config.yaml
task: "denoising"
eps: 1e-08
adamw_lr_other_params: 0.0019
l1_shrink: 0.003
batch_size: 128
lr_schedule: "constant"
Rows from block 2, named by matrix and row number. Each number is 128 + 32 x the weight over its row's rms, rounded and kept within 0 to 255. All counts start at 0. After the name is the row's rms in percent of the matrix's.
# conv: 3x3 conv (model.enc.1.0.conv.weight, 192x192x3x3), inputs 9-17, a 3x3 kernel for each
conv.49 086 [109 102 143 110 152 127 131 139 159 131 136 114 167 127 120 140 148 111 120 159 135 160 238 180 128 159 147 124 106 129 124 113  79 137 107 121 103 135 140 130 158 147  86 130 145 131 130 139 128 129 132 126 130 125  89  98  95  96  40  81 130  84 106 104 127 124 129 147  96 129 163 133 165 104 111 103   0  91 162   0 102]
conv.50 088 [129  98  67 131  81  88 136 109 170 119 143 114 119  43 118 148 133 141 134 122 136 155  13 157 150 141 134 135 130 148 147 126 172 133 125 137 151 137 148 127 137 151 111 155 111 102 115 151 154  34 123 137 168 126 127 142 131 131 120  73 117 130 176  89 109 138 119 167 149 135 143 142 127 165 165 146 132 148 176 132 164]
conv.51 102 [119 123 106 116  63 136 142 133 161 135 100 158 132 188 127 143 119 140 138 132 133 108 111 116 119 169 112 121  88 125 133 206 143 132 116 122 116 189 122 126 199 139 108  69 141 128 114 127 136  51 125 118 140 109 151 129 125 157  92 134 107  57 113 167 132 142 138 204 103 115 114  51 136 137 140 139  47 150 130 135 129]
conv.52 082 [135   2 139 107 113 141 125 126 130 125  61 108 137 206 100 141  91 138 117 136 120 127 117 108 145 115 152 141  99 102 167 201 118 127 138 127 145 142 125 129 192 112 131 187 126 121  47 122  59 124 111 154 130 141 123 103 106 131 130 129 128 126 101 126 132 142 141  18 164 165 128 114 155 128  82 159 105 127 116 137 116]
conv.53 098 [125  69 162 159   4 179 141 130 119  79 136 112 125  82 117 132 114 128 131 111 130 138 103 136 140  83 135 116 137 114 116 168 138 142 130 134 102 136 123 187 145 136 120 140 127 133 154 132 154 120 126 125  82 120 114 120 145  88 133 135 125 154 130 138  79 123 100 104 125  98  97 124 193  99 179 116   0 153 127 146 161]
conv.54 124 [132 139 150 136  86 159  94 127 161 137 118 127 109 148  84 132 105 117 124 116 117 184  57 123 117 124 134 125 130 124  61 220  93 140 129 113 153 125 124  99 176 141 149 121 115 119 152 121 127 160 141 103 185 115 128 115 113  96 192 143 146 150 132 131 127 143 113 119 131 104 121 137 119 136 122 155 121 137 134 104 129]
conv.55 096 [122 119 140 136  64 148 121 123 119 146 117 119 137  42  81 122 140 156 111 119 121 129 103 133 129 125 130 107  71 134  56   0 113 103 118 132 116 133 135 161 161 121  82 146 118 167 132 126  51 216 116 131 120  99 122 142 125 147 214 108 118 122 123 141 115 154  98 154 147 140 130 117 132 127 115 128  59 106 141 144 159]
conv.56 125 [129 134 128 109 122 206 121 115 126 147 137 109 129 105  95 122 103 101 124 115 115 115 163  46 132 118 106 128 115 129 156  73 127 146 119 111 143 134 129 131 134 130 132 154 104 128 134 141 113 181 133 116 130 175 135 144 132 126  63 255 128 132 155 139 107 134 142 129 114 138 121 129 119 128 121 127  92 164 136  80 128]
conv.57 125 [126 166 138 136  60 132 140 129 131 108 119 135 147 178  76 126 118 110  81 146 120 213   0 130 110 164 128 144 247  40  89  74 198 124 108 127 138 103 163 123  93 141 123 148 122 186 123 118 103 129 211 122 129 117 113 174 133 102 118 134 164  98 115 158 121 105 118 146 132  87 131 124 134 103 145 147 149  78  89 138 139]
conv.58 092 [134 107 128 148 119 194 119 140 143 123 105 100 190 191 110 156 138 117 115 139 131 108 138 174 116 122 150 137 141 121 161 163 160 121 120 125 119 156 148 127 135  96 120 117 110 100 141 129 102 107 152 107  98 126 121 119 125 125  92 131 180 164 124 105 172 181 134 209 192 147 111 123 130 152 139 169 127 204 131  40 129]
conv.59 105 [139 121 125  97 122 203  90 132 112 148 135 111 126 101  51 145 129 115 139 119 122 187 137 129 153 119 127 128 141 128  67 135 154 135 131 131 144 103 145 168 131 113 151 103 127 123 126 134 151 113 166 120  76 135 127 119 113 105  50 140 115 130 108 151 148 126 228 199 125 190 121 116 122 176 186  56 165 159 132 214 128]
conv.60 120 [178 106 162 163  11 205 136 121 128 134 119 147 132  83 134 127 127 115 115 141 114 129 124 141 127 154  98 134 163 131  96 132 185 141 126 115 112 130 155 158  91 102 146 146 118 120 173 176 119 126 118 126 156 119  90 137 140 129 168 122 125 145 126  97 161 186 122 173 138 100 152 167 160  77 176 132 141  61 161 134 133]
conv.61 080 [136 111 133  79  91 122 129  51 125 152 114 127 128  92 119 113 115 134 118 149 115 105 124 139 164 174 103 126  95 134 131 111 146 127 121 144 128 149 128 151 231 147 134 188 140 139 164 102 121 133 130 129 129 148 140 132 144  94  98 123 139  88 112  61 114 109  86 125 126 128 128 125 145 126 150 135 124 125 214 148 255]
conv.62 072 [149 126 140 103 108 117 133 107 121 126 160 107 140 127 125 137 151 133 120 174 123 126 140 125 147 174 142 124 154 119 130 165 122 128 128 140 156 130 143 117 151 128 128 153 102 143  77 130 101 102 138 129 133 136 118 138 152 127 124 128 129 134 128 137 135 105 178 217 126  71 135  75 111  73 142 114  53  68 138  94 140]
conv.63 090 [150 129 133  66  85  92 167  80 161 120 159 151  96 102 143 134 148 129 141 163 168 137 207 135 123 125 121 147 164 140 123 128 134 148 140 142 122 142 120 164 162 123 113 103 126 158 133 160 141   0 167 101 140  84 128 108 119 110 126 129 146 129 138 102 144 150 131 116 113 110 189 142 145 108 131 144 116 152 128 149 174]
conv.64 100 [126 134 129 166 101  76 116 168 156 134 128 113  76 127 153 134 100 107 100 114 132  80 118 128  94 172 144 126 133 110 214 160 127 130 136 136 107 118 143  86 169 159 127 105 154 108 123 123 147 160  91 127 155 129 131  98 127  62 103  64 117 131 134 110 126 121 155 154 156 115 116 140 149 128 131 136 124 152 170 142 121]
conv.65 086 [129 136 149 123  53  92 143 133 144 128 129 133  96 131 113 136  87 125 132 113 109 105 163  97 126  98 127 117 136 130 106  50  93 109 117 125 106 144  82 144 142 100 133 133  89 137 133 128 116 126 135 140 138 128 140 131 134 118  81 151 131 116 126 134 137 143 159  76 125 141  49 121 135 148 128 130 138 210 135 180 130]
conv.66 118 [114 149 134 116 186 107 155 104 126 108 134 118 111 112 120 144 152  89 100 109 120  77 121 106 128  99 126 154 141 155 159 147 160 114 128 125 146  95 126 103 170 113 141 171 118 116 127 124 137 124 151 144 141 140 134  83 133 182 127 157 138 142 125 122 162 129 127 133 100  84 126 121 149 128  88 123  18 116 165 223 105]
conv.67 096 [100 145 103 126 193 142 137 129 130 123  73 122 114  88 110 118 153 121 152 108 117 121 118 123 145 125 127 128 128 118  94 122 137 129  95 124 144 146 145 120 122 120 145  78 130 136 173 149 152 203 165 133 195 124 129 135 124 140  77 124 123  93 141  80 113 118 134 194 129 112 124 106 109 161 142 134 116 132 140 135 105]
conv.68 085 [128  93 125 118 115 120 122 126 124 128 183 119 132 126  35 127  58 174 110 127 131 131 147 137 136 140 139 142 134 131 126 117  83  95  84 129 123 114 136 117 176 115 139 120 136 141 100 163  92 108 109 127  35  75 117 126 118 130  58 113 115  73 107 150 181 121 132 198 132 118 129  95 127 134 137 157 110 121  64 105 113]
conv.69 080 [124 104 163 106  93 158 139  34 134 137 124 129 130  15 124  81 143  90 148 139 143 134 119 122 142 127 133 125 143 109 100 102 137 141 127 130 135 165 119 131 140 122 140 116 138 136 128 120 116 150  65 176 130 150 124 160 152 111 189 130 179  48 139  88 187 169 106  88 195 128 205 144 108 125 130 132  73  49 161 192 165]
conv.70 130 [130 135 133 127 143  87 126 118 168 132 132 135 141 122 135 122 132 115 106 147 121 148  74 177 116 140 123 126 127 129 145 162 127 129 117 124 136 155 125 110 114 134 146 204 120 129 142 127  97  84 133 144 161 155 149 126 139 118  96 113 124 121 116  97 130 112 137 191 125 118 175  78 112 170 132 103  47 134 135 137 139]
conv.71 097 [119 128 122 133  94 179 152 162 145 131 131 106 134 126  64  85  49 163 118  95 132 128 119 131 140  94 112 147 152 130 117   0  44 165  98 127 132 113 139 137 134  67 131 158 139 152 115 113 114 161 141 127 120 129 119 117 113 100 109 202 184 108  34 119 139 113 127 106  96 126 120 167 138 144 120 127 134  35 126 139 125]
conv.72 085 [120 136 119  87  57 131 138 133 120 146 188 134 125  72 130 140  86 135 128 124 137 129 138 127 109  93 136 126 155 138 125 125  95 128 162 141 151 130 124 152 153 130 117 118 121 156 183 123 114 113 130 138   0 157 126 125 137 124 129 113 127 154 131 105  95 132 183 223 174  88 102 128 112   0 171 134   0  86 123 149 101]
conv.73 122 [128  94 139 133 190 168 137 136 121  99 135 119 132  61  67 129 159 109 115 150 126 160 109 127 125 203 124 143 121 131 118 103 127 127 113 122 118 129 115 117 144 124 148  74 124 125 112 147 134 123 197 147 133 108 138 127 111 132 207 132  92 142 140 147  97 123 110 151 122 137  76 133 146  98 114 136  96  94 135 131 112]
conv.74 085 [127 150  81 139 132 113 167 104 132 108 146  86 101 139 110 119  77 147 143 131 140 134 208 130 118 141 134 131 126 123 130 126 122 116 130 135 136 164 111 112 149 158 134 122 117 136 131 127 127 120 106 142 133  95 122 119 137 135  78  41 137  82 133 104 130 215  91 105 162 142 133 158 117 120 202  58 125 140  74 131 186]
conv.75 084 [241 101 128 212 104  87 141 135 120 110 131 127 195  91 120 116 149 101 124 116 115 133 109 115 169  82 131 124 122 135 118 135 125 139 140 119 140 104 145 111 157 140 125 117 125 175 121 128 152 139 121 145  78 128 131  79 117  67  64 118 130  94 130  91 118 165  56 147 136  75 110 142 122 111 139 114  59  68 101 200 168]
conv.76 082 [143 133 136  58 102 173 143 154 131 160  71 121 201  37 102 119  92 142 131 125 132 144 126 152 117 115 126 131 133 133  81  22 127 126 124 133 133 133 155  90 141 161 118 127 131 122 130 138  28 226 159 106 104 130 139 135 121  99 108 125 141  54 132 133 116 110 165 127  89 134 134  70 130 172 142 157 140 103 181 190 172]
conv.77 081 [119 131 142 111 100 178 115 100 134 132 123 121 129 122 131 102 101 137 131 143 108 125  84  95 120 142 117 120 116 111 130 115 132  86 137 143 131 148 110 138 157 156 112 139 134 113 175 155 106 107 153 117 142 147 141  84 117  87  80 107 164 132 111 137  93 183 171  76  76 150  84 129 164 113 117 153 124 152 177 148  92]
conv.78 132 [133 134 143 127 105 129 130 129 125 136 103 142 135 140   0 157  72 146 100 137 141 125 192  35 146 116 103 129  38 219 122 179  83 113 158 117 110 114 119 115 192  87 155 109 129 133 118 166 162 154  99 115 135 146 139 126 135 115 133 200  87 167 135 127 134  76 149 144 143 131 110 149 130 130 124 122  88 152 155 118 130]
conv.79 113 [132 102 139 120 146 130 115 121 128 110 117 128 106 104 101 127 143 103 126  96 119 127  89 111 113 149 110 122 136 119 139   0 130 129 150 123 126 124 111 112 130 115 117 137 146 148  95 143 127 122 122 137  87 143 128 123 128 136  38 123 181 148 121 138 109  63 188 135 154 149 163 132 152  54 125 111 225  84 145 104 160]
conv.80 084 [139 121 161 101  59 121 127 141 110 133 151 113 103  48 120 128 105  68 123 135 117 133 180 142 145 129 131 131  71 142  91  21 114 131  90 105  84 111 142 132 195 169 129 174 125 150 147 112 120 133  94 139 128 127 111 123 102 133 122  35 140 103 142  56 102  67 185 144 109 155 136 140 124 122 138 129  60  96 171 125 142]
conv.81 095 [141 140 152 142  65 100 118 155 154 105 120 161  91   0  60 144  66 125 114 128 120 132 109 118 151  91  85 121 131 121  99  76 122 134 132 125 133 144 127 102 203 161 127 138 126 109 136 131 135 125 132 129 135  95 125 145 111 127 103 123 151  98 125 157 125 118 130 194 162 130 153 127 152 163 134 124  43  84 103 133 134]
conv.82 100 [129 139 129 184  92  81 104 130 151  88 124 103  79 142 222 129 132 113 120 106 130  92  50 151 112 115 136 130 128 119 156 169 152 149 116 121 141 143 122 125 170 130 144 130 118 113 127 135 124 169 129  74 141 148 147 127 133  88 154  96  90 150 108 183 126  90 139 164 129 101 155  99 149 122 151 132 105 115 151 141 133]
conv.83 083 [151 126 126 229 128   0 142 132 123 127 116 130 182  30 136  97 132 126 121 120 131 127 129 150 150 131 139 132 139 132 127  48  99  87 125 110  92 157 137 129 168 144 129 137 128 134 130 100 128 104 127 128 129 126 118 109 123  49  85 150 136  86 133 139 116 198  75 121 105  65 133 115 136 121  62  95 129 130 114 153 173]
conv.84 087 [129 138 126  92 138 143 116  95 133 136 121 151  90  86 105 129 177 174 149 176 140 181 119 139 128 123 137 114 134 130 138 121 128 131 136 145 124 211 123 189 179 146 118 145 103 131 105 138 129 167 114 117  99 135 124 122 153 161  97 145 135  95 132 110  84  89 148 235 127  91 139  78 130 156 182 136 127  93 175 118 148]
conv.85 112 [116 142 123 151 181 144 123 132 117 134  96 150 126 197 106 115  76 117 118 135 113 118 232 117 121 130 129 132 152 134 130 135 148 115 107 100 121 102 120 139 189 120 128 108 126 114 128 130 133 255 119 146 126 114 132 128 103  80  58 115 141 118 151 133 115 125 136 101 167 121 100 126 162 174 117 148 100 145 118 114 125]
conv.86 096 [121 119 165 129  62 148 147 149 165 112  94 126 151  56 103 115  29 105 131 145 120  88 104 129 124 142 145 126 103 120 109 117  61 143  96 106 127 128 116 113 213 136 129 219 149 159 194 122 104 126 138 131 117 106 136 122 129  98   5  94 194  92 130 113 167 142 123 170 163  70 158 108 129  25 128 129  28 126  59  54 118]
conv.87 078 [139 137 167 126 118  90 127 128 145 107 126 128  38  36 212 121  71  41 126 153 125 126 157 127 128 132 143 129 122 125 132 175 182 125 133 129 160 157 119 174 196 222 111  78 102 132 132  97 112 109 124 153 138 127 150 103  91 122 107  44 111 148 166 200 145 129 152 202  75 104 146  95 107 123 152 133 115 162 197 175 115]
conv.88 085 [136 118 172 116  64 160 130 129 167 134 137 108 131 123 141 123 123  90  99 143 133 126 127 144 124 115 132 137 140 122 137  70 218 167 125 129 110 117 164  92 185 118 101 131 152 127 134 116  99  38  76 128  84 136 100 134 128 127 131 109 141 150 170 137 148  96 157 189 160 106 127 128 174  60 131 125   0 110 150  58 118]
conv.89 129 [117 135 129 155  25 135 133 149 123 137 127  78 127   0 194  99 125 124 134 127 119 118 205 100 142  55 144 118 129 122 121 128 130 147 124 155 122 127 124 122 255 141 155  60  79 128 132 122 126 159  96 117  47 221 147  94 131  79  95 174 120 210 125 126 120 144 123  74 171 125 161  92 134 128 153 154 116 123 105 172 140]
conv.90 120 [145 110 122 137   4 139 131 157 112 134 134 106 126  47 141 126 145 129 137 133 107 112 119 119 128 123 126 118 150 123  46 158 134 133 118 124 132 115 122 128  59 142 129 136 124 147 126 142 158 125 119 141 123 137 132 120 132 154 112 126 114 127 131 129 114 116 123 161 137  64 159 116 126  96 131 130 117  88  88 117 125]
conv.91 097 [100 105 131 123  93 106 121 126 130 136 128 117 129  90 137 117  78 118 115 126 111 167 107 125 153 222  79 123 188 126  89 159  66 139 119 126 129 115 141 116 181 146  98 166 130 133 124 148 122  59 128 142 134 148 114 131 141 139  98 114 129 105 136 154 187 134  97 157 104 111 131 122 149 128 166 176  94 114 126  36 202]
conv.92 085 [141 123 137 127  58  65 156 129 137 148 139 126 148  85 142 131 174 119 128 133 125 144 125 124 131 142 144 121 144 138 129  47 136 127 116 127  86  88  89 137 150 162 126 130 136 127 107 163 142 116 109 121 104 143  95  66 119 142 133 111 137 136 130  99 136 133 143  55 120 193 153 132 140  90 116 126 138 149 178 221 155]
conv.93 100 [ 93 182 150 152 102 127 122 103 139 128 151  84 114 187  92 106  97 136 133  97 120 129 162 104 153 121  95 124 122 153 195 128 127 111  91 129 117  74 136 151 132 144 143 184 118 144 209 126 138 189 102  95 193  97 102 134  92 132 138  56 130 131  98 176 136 120 190 161 107 125 104 110 150 140 105 168 102  90 142 118 221]
conv.94 120 [140 178 137 128 136 150 122 130 132 125  98 170 128 141 102 124 140 139 139 121 127 125  22  85 125 146 132 130  87 126 122 224 133 130 125 133 116 152 124 139 141 105 122  94 122 129 178  83 103  87 133 125 118 152 125 121 159 132 149  98 164 127 130 119  14 112 120 134 105 157 106 118 125   0 172 149 162 117 134 159  90]
conv.95 120 [125 182 125 130  49 141 109 131 131  93 184 120 136  21 127 130 187 162 138 101 125 139 134 136 117 146 118 130 136 124 129 114 123 124 108 128 132 196 164  60   0 115 137 232 131 173 159 138 122  39 142 129 187 101 135 159 128 125  70  76 154 107 142 114  91 123 114 115 132 139 122 136 127  51 131 158 225 113 108  74 132]
conv.96 090 [127  90 158 173  96  98 131 127 130 165 136 146 132 149 135 134 141 117 118 104 134   9  83 121  82  96 145 151 141 127 161 180  97 131 154 136 140 114 134 112 133 148 125 150 127 138 134 116 168 112 109  86 119 134 112 172 129  70 150 160 125 132 137  92 127 119 115 154 134  96 192 115 129  73 143  51  94 131 120  98 120]
conv.97 104 [129 133 119 152 122 130 128 101 156 128  95 140 103 110 175 135 147 107 174 118 120 200  95 120 112  73 131 109 173 106  96 230 182 126 188 139 144 168 105 156 109 121 114 121  96 156 113 128 159  88  81 124 130 131 125  91 117 155 129 119 115 131 123  89  58 128 119  34 185 123  44 143 135 153 123 139 154  94 167 129 130]
conv.98 097 [121 122 133 155  61 121 126 131 145 120 157 171  80  61 153 155 137 131 181 124 102 130 105 132 121 138 110 132 197 132 197 165 162 143 158 128 146 163 133  94 192 183 126 131  91 124  70 132 183 129  94 140  86 131 123  98 126 124 111 156  59 163 121 104 101 168 118 181 134 117  89 155 148 139 150 127 139 146 168 154 139]
conv.99 090 [ 78 152 123 166 113 166 115 125 107 120 129 120 144 113 125 114  81 139 126 130 146 126 143 109 117  46 125 117 183 129 167  92 112 157 121 118 132 130 115 121 179 132 108 144 117 166 161 109 117 132 114 139 107 121 125  94 125 106 124 142 122 112  89 117 141 127 102  68 106 127 120 145 127  50 110 145   0  85 138 145 130]
conv.100 079 [ 88 146 126 125 143 142 131 121 125 125 134  97 178 121 153 113  87 127 121 142 114  72 114 165 140 113 114 129  85 127 150 145 119 163 126 127 152 126 124 148 178 126 106 187 146 131 176 130 107 170 124 111 118 129 125 111  87 124 127 134 189 104 117 126 144 106 140  65  49 155  86 129 162 125 140 129  88 199 146 170 119]
conv.101 092 [ 86 136 126 136 121  95 108 142 139  85 129 127 129  97 168 135 131 127 143  91 114 135 132  98 138 119 125 117 135 121 162 117 138 135 159 101 163 123 116  35 176 136  88 158 155 127 131 128 138 124  71 134 108 138 169 143 128 177  38 100 131  72 127 131 112 140 214 123 142 184 141 102 129 151 130 159  48 107 178 131 119]
conv.102 095 [129 159 115 113  80 115 138 178 135 147 102 146 148  77 124 139 150 112 119 127 122 126 146 128 127 104 129 122 137 134 110  31 131 142 142 133 122  98 129 126 141  96 123 120 134 131 148 129 129 173 149 126 126 138 114 107 114 144  62 115 133  94 143 141 139 118 166 108  97 114 132 152 105  95 103 132 150  64 139 143 113]
conv.103 089 [115 121 126 126  91 117 136 117 162 170  95  89 137  56 128 111 108 117 137 118 148 118 160  43 128  63 119 128  76 134  92 101  74 133  82 121  90 158 120 135 137 140  92 183 162 137 113 123 123 163 109 114  85 116 118 120 125  94  65  50 129  82 146 117 131  58 117 150 142  87 163 126 164 106 157 155 100 142 109 105  66]
conv.104 099 [131 115 133 129 139 154 125 117 187 128  98  90 122 169 142 138 165 150 133 101 100 117 126  84 138 132 114 131 130 119 116 187 110 130 189 148 137 119 113 127  94 142 127  99 110 150 121 123 145 117 140 144 116 123 141  99 138 131 182 109 138 160 142 118 101 110 153 242 130 109 149 102 136 118 103 118  98 155 163   0 117]
conv.105 109 [131 136 130 135 118 109 108 112 142 137 117 128 113  96  88 128 236 170 136 141 130 143 176 126 103   0 102 115 122 124 136 136 126 132 173 134 132 136 124 124 128 126 112 130 183 128 125 141 132 107 127 123 146 108 120 132 129 159 130 143 118  36 101 113 127 112 111 150 171 141 146 127 132 147 126 115  79 128 166 255 147]
conv.106 090 [130  29 145 102 107 152 115 196 132 111 101 129 131 120  74 131 129 130 117 105 126 118 128 105  88  53 125 135 138 124 130 119 146 118 203 112 181 122 144 110 118 126 118 114 113 131 112 140 103 131 104  87  81  86 134 156  93 154 125 156 116 196 118 135 149 120 109 115 138 107  64 143 162 201 127 140 166 141 143 137  93]
conv.107 081 [126 126 151 104  49 116 155 126 128 124 149 132 113  40  93  94 143 137 136 119 130  60 141 120 140 126 104 128 176 130 148 133 146 152 137 144 143 127 119 147 144 104 123 154 129 129 139 130  35 135 126 131 131  76 105 117 120 126  48 125  94 118 121 160  81 141  93 101 174 121 121 159 168 180 132 255 114  45 196 130 158]
conv.108 109 [128 123 136 142 112 122  87 146 137 122 151 123 120  74 104 110   7 106 143 114 121 124 126 138 117 126 124 117 128 132 130 121 130  92 117 110 131  84 113 129 223 201 100 156 125 132 105 110 157 112 119 125 107 126 105  95 121 140  85 113 151 138 120 119 115 121 115 156 134 101 156 178 124 131 107 130 105 159 124  67 132]
conv.109 139 [111 124 121 138 128 152 117 221 159 133 128 123 133 106 192 119 144 113 136 125 122 127 127 127 155 118 128 114 128 133 128 131 146 123 100 115 138 147 169 126  22 126 119 169 118 125 131 131 138  67 116 133 128 130 140 119 131 136 107  89 122 115 125 125 145 126 148 162 122 119 169 152 138 146 116 125 131 112 135   0  74]
conv.110 113 [143 133 125 148 133 110 119 119 126 119 104 135 134 163 110 148 145 128 166 102 129 155 140 138 125 142 141 112 163 136 118  16 104 124 118 140 125 143 163 135 108 122 113 126 132 115 127 180 217 175 137 100 133 117 118 130 124 149  20  84 141 119 124 141 127 117 148 102 151 136 146 122 124 175  70  86 118 140 124  75 144]
conv.111 123 [184  85 130 115  19 146 134 144 130  90 145 132  29 152 131 136  91 140 110 125 124  44 140 157 106 102 133 137 121 135 147  68 131 123 138 106 144 141 127  59 140 101 152 141 110 122 164 124 220 136  97 125 161 124 146 140 136 148 128 134 119 161 103  96 159 154 179  76 109 166 112  78 133 123 113  90 188  93 130 111 127]
conv.112 083 [150 128 125 118 112 188 136 133 112 126 128 128  80 144 130 158 136 133 117 124  94 134  50 143 122 155 140 143 133 108 192 176 190 136 110 114 105 113 162  63 180 148 138 129 120 105 138 131 160  61 119 133 115 143 124 195 118 170 140 124 134 124 138 113 112 156 189 178  92 155 165 116 165 174 154 122  67 106 103 113  65]
conv.113 084 [123 126 166  99  96 181 136 110 122 154 124 153  98  76 114 167 118 118 147 135 126 108 152 131 138 115 154 111 112 134 162 161 147 125 130 127 127 114 133 115 120 142 167 114 134 115 146 127  75 139 124 150 107 126 120 105 120 184 123  67 119 173 121 109 133 122 139 195 123 138 153  96 133 135 124 130 128 193 140 178 164]
conv.114 098 [122 158 157 125  85 134 125 101 126 122 128 128  93  81  76 112   0  87 127 126 121 127 147 165 131 118 124 127 107 127 125 128  88 121 144 126 145 152 126 136 148 163 116 165 151 121 229 142 126  98 164 139  41  90 122 116 138 128  77  78 136 253 121 121 152 135 150 155  89 134 156 168 143 159 129 102  34  61 131 104 129]
conv.115 071 [118 120 130 132  45 108  88  67 125 122 138 124 174  11 119 173 132 138 111 114 170  84 152 117 142 132 203 122 124 143 156 129 132 132 148 132 151 139 126 107 132 148  98 144 140 124 113 149  71 108 126  95  63 144 125 116 127 152  95  43 121 129 135 137 136  89 178 180 134 150 185  66 155 105 158 140 115 145 128 133 149]
conv.116 102 [ 95 151 154 160 149 111 128  90 135 156 116 115 181  79  45  96  95 151 129 163 107  45 118 131 153 131 115 137 118 149 111 117  77 118 157 143 123 134 131  97 128 149 129 137 117 137 147  95 107 110 135 171 108 122 127 108 134 162 112  76 161 117 119 110 143 113 110 144  73 131 125 127 142  89 128 132 125 124 126 140 128]
conv.117 089 [151 130 167 125 122  87 133 131 124  87 111 129  23  57 196 129 164 130 102 103 107 135 155  86 141  91 101 132 128 154 142 144 232 123 140 133 156 157  96 133 168 122 133 123 128 114 156 122 154 127 117 130  72 152 133 136  66 128  90  59 130 120 115 108 112  97 190 150 106 123 130 139 142 132  91 116 128 132 171 140 129]
conv.118 105 [122 139 131 147 106 124 151 151 141  88 152  98  69 138 126 110  59 140 129 135 123  63 144  92 105 135 133 130 143 123 214 147  86 131 127 135 133 120 144 126 152 128 125 124 125 135 122 132 222  94 120 164 108 126 154 134  80 246 103  72 147 126  90 128 147 118 162  91  94 142 121 127 104 121 129  78 139 149 104 122 172]
conv.119 094 [132 157 172 111  95 114 127 120 130 133 118 125  70   0 149  94 121 113 121  89 131 153  70 143 127 114 119 148 128 159  90  37 141 111 131 129 165 129 130 188 169 121 105 122 128 135  76 153  63 127 134  77 164 130 151 101 123 104  63 127 140 124 115 119  81  97 119 184 181 147 120 122 170 171 141  84  74 125 147 228 126]
conv.120 119 [151 180 114 119 180  95 131 108 151 146 101 153 125 124 133 131 122 135 122 128 128 131 147   0 103 150 125 130 126 122 123 165  54 124 129 128 142 138  65 131  98 139 130  83 134 117 137 132 127 149 124 127 120 139 125 116 172 148 120 137 143 132 133 135 157  88 153 165 133 138 116 186 135 153  67 135  97 110 123 138 119]
conv.121 092 [129 146 151  98 142 140 127 114 132 106 112 104 122  58 109 167 114 104 143 121 124 138 100 141 113 126 137 128 107 143 147 153 196 131 123 126 123 130 126  75 255 165  84 117 129 126 158 146 140 105 113 167 129 160 136 102 121 146  90 132 100 162 131 145 125 149 124 102  96 131 109 133 127 134 107 144  37 110 170 109 113]
conv.122 091 [148 237 129 131 133 207  97  23  78 120 146 103 148 158 152 134  93 144 143 133 113 127 177 120 123 134 116 124 144 118 126 140 128 134 127 118 123 129 122 104 133 132 126 174 131 128 204 140 134 209 161 105  87 122 147 151 144 137 116 145 137 154 121 112  49 128 121  80 117 150 166 119 114 132 116 120 115 109 136 112 128]
conv.123 089 [148 169 126 124 202 129 127 130 154 116 147 131 142 126 118 126 118 137 125 130 116 129 128 133 107 133  76 143 116 140 123 118 129 132 136 137 104 106  90 139  96 124 136  47 122 128  97 136 104 152 143 113 158 106 120 123 130 130 123 131 151 124 146 146  79 100 125  38  81 126  83  73  78 119  55 133 107 174 134 138 116]
conv.124 101 [149 158 105 163 166 113 119 129 127 124 140 154 128 211 103 132 123 110 117 136 119 134  35 133 125 143 128 110  77 126 116 207 141 126 131 127 101 137 131 144 145 135 106 137 105 115 176 132 238 115 133 125 102 142 129 112 124 139 227 130 119 148 139 145  74 192 118  87 142 138 146 103 133 124 104   0 112  83 139 121 121]
conv.125 117 [126 223 162 135  68 127 121 109 131 129 102 104 144 150 145 128 160 139 118 200  98 140  65 133 121 129 127 132 211 134 145 181 154 119 132 133 130 108 170 123 161 142 121 135 126 113 232 156 135  30 137 151 130 117 100 122 130 131 138 109 128 134 128 128 203 161 108 172 133 139 148 121 125 132  67 131 252 155 112 137 136]
conv.126 116 [138 160 124  79 188 150 115 127 130 124 110 130 110  70 119 112 135 133 120 123 126 171 143 107 114 119 131 136 132 123  58 192 125 106 124 133 117 131 118 123  48 115 207 132 129 130 165 131 178 166 126 156 129 131 122 150 128  96 255 127 121 154 132  54 203 145  87 196 170 140 135 147  72 141 113  71 148 124  90 127 104]
conv.127 093 [139 118 144 123 142 131 146  69 123 124 163  94 148 153 144 145 129 145 125 138 129  70 157 123 118  77 131 130 115 123 146 188 142 132 172 138 112 122 127 140 178 128 146 121 115 146 144 121  81  97 163 108  99  84 109 127 107 193 159 130 142 158 123 166 122 153 120 117  91 167 211  75 127 132  74 103  31 130 213 215 124]
conv.128 125 [113 137 142 140 135  98 120 137 138 125 157 110 190   0 109 130  97 125 119 150 119 100 106 106  81 172 110 125 111 154 109 255  65 120 148 130 135 104 126 130 142 126 117 112 134 124 134 131 130 118 142 128 150 150 147 130 127 141 175 134 107 170 145 125 112 135 120 134 144 151  47 175 124 132 133 126  69 208 121 125 113]
conv.129 110 [134 119 128 168 150 128 126 151 141 129 100 135 136 100 110 138 159 140 126  96 133 134 213  80 115   0 132 120 134 124 117  92 125 145 233 134 108  92  89 110 138 146 126 144 150 134 111 121 119 185 124 126   5 156 124 117 111 103  91 130 159 234 127 135 133 129 170 134 129 113 208 128 134  95 118  96 132 118 166 174 115]
conv.130 119 [127 166 124 142  47 144 181 125 103 138 112 126 143 132  88 104  88 199 139 129  88 127 129  92 139  34 132 124 142 126 137 133 101 125  62 130 112 122  98 104 226 101 137 108 129 141 129 126 129  86 167 138 129 126 115 123 121 112 105 223 127 117 145 122 119 118 100 131 134 128 198 123 138 130 131 129 158 123 125 152  75]
conv.131 090 [153  98 131 149 147  99 106 122 168 131 142 112 137  28   4  93 125 126 122 134 134 132 165 149 129 231 122 141  94 107  98  94  72  94  97  93 112 129 125 122 231 129 136 121 121 119  96 144 114 175 141 127 127 113 138 169 119 136 126 128  84 119 100 182 162 121 132 198 133 131  44  79 119 128 106 132 119 132 133  18  55]
conv.132 094 [128 124 142 139 114 119 125  80  96 155 126 110 150  90 161 124  77 148 126 127 139 163 129 150 117 122 123 143 236 131 119 115 119 127 125 127 126  96 115 117 105 144 121 211 132 103 148 125 137  95 109 139 159  89 132 119 144 128  81 121 120 114 127 154 184 142 134 181 150 125 196 165 126 192 137 125 146  73 132  82 208]
conv.133 123 [116 158 121  90 204 117 104 128 150 137 139 123 138 215  44 166 163  88 122 120 118 123 124 123 120 174 124 130 107 133 117  89 131 131 133 128 102 140 127 135  87 171 151  95 104 121 133 125 126 237 106 142 125  86 132 155 104 114 248  83 152 202 110 134 205 131 110 246 104 104 130 135 105 131 151  75 117 118 158  53 167]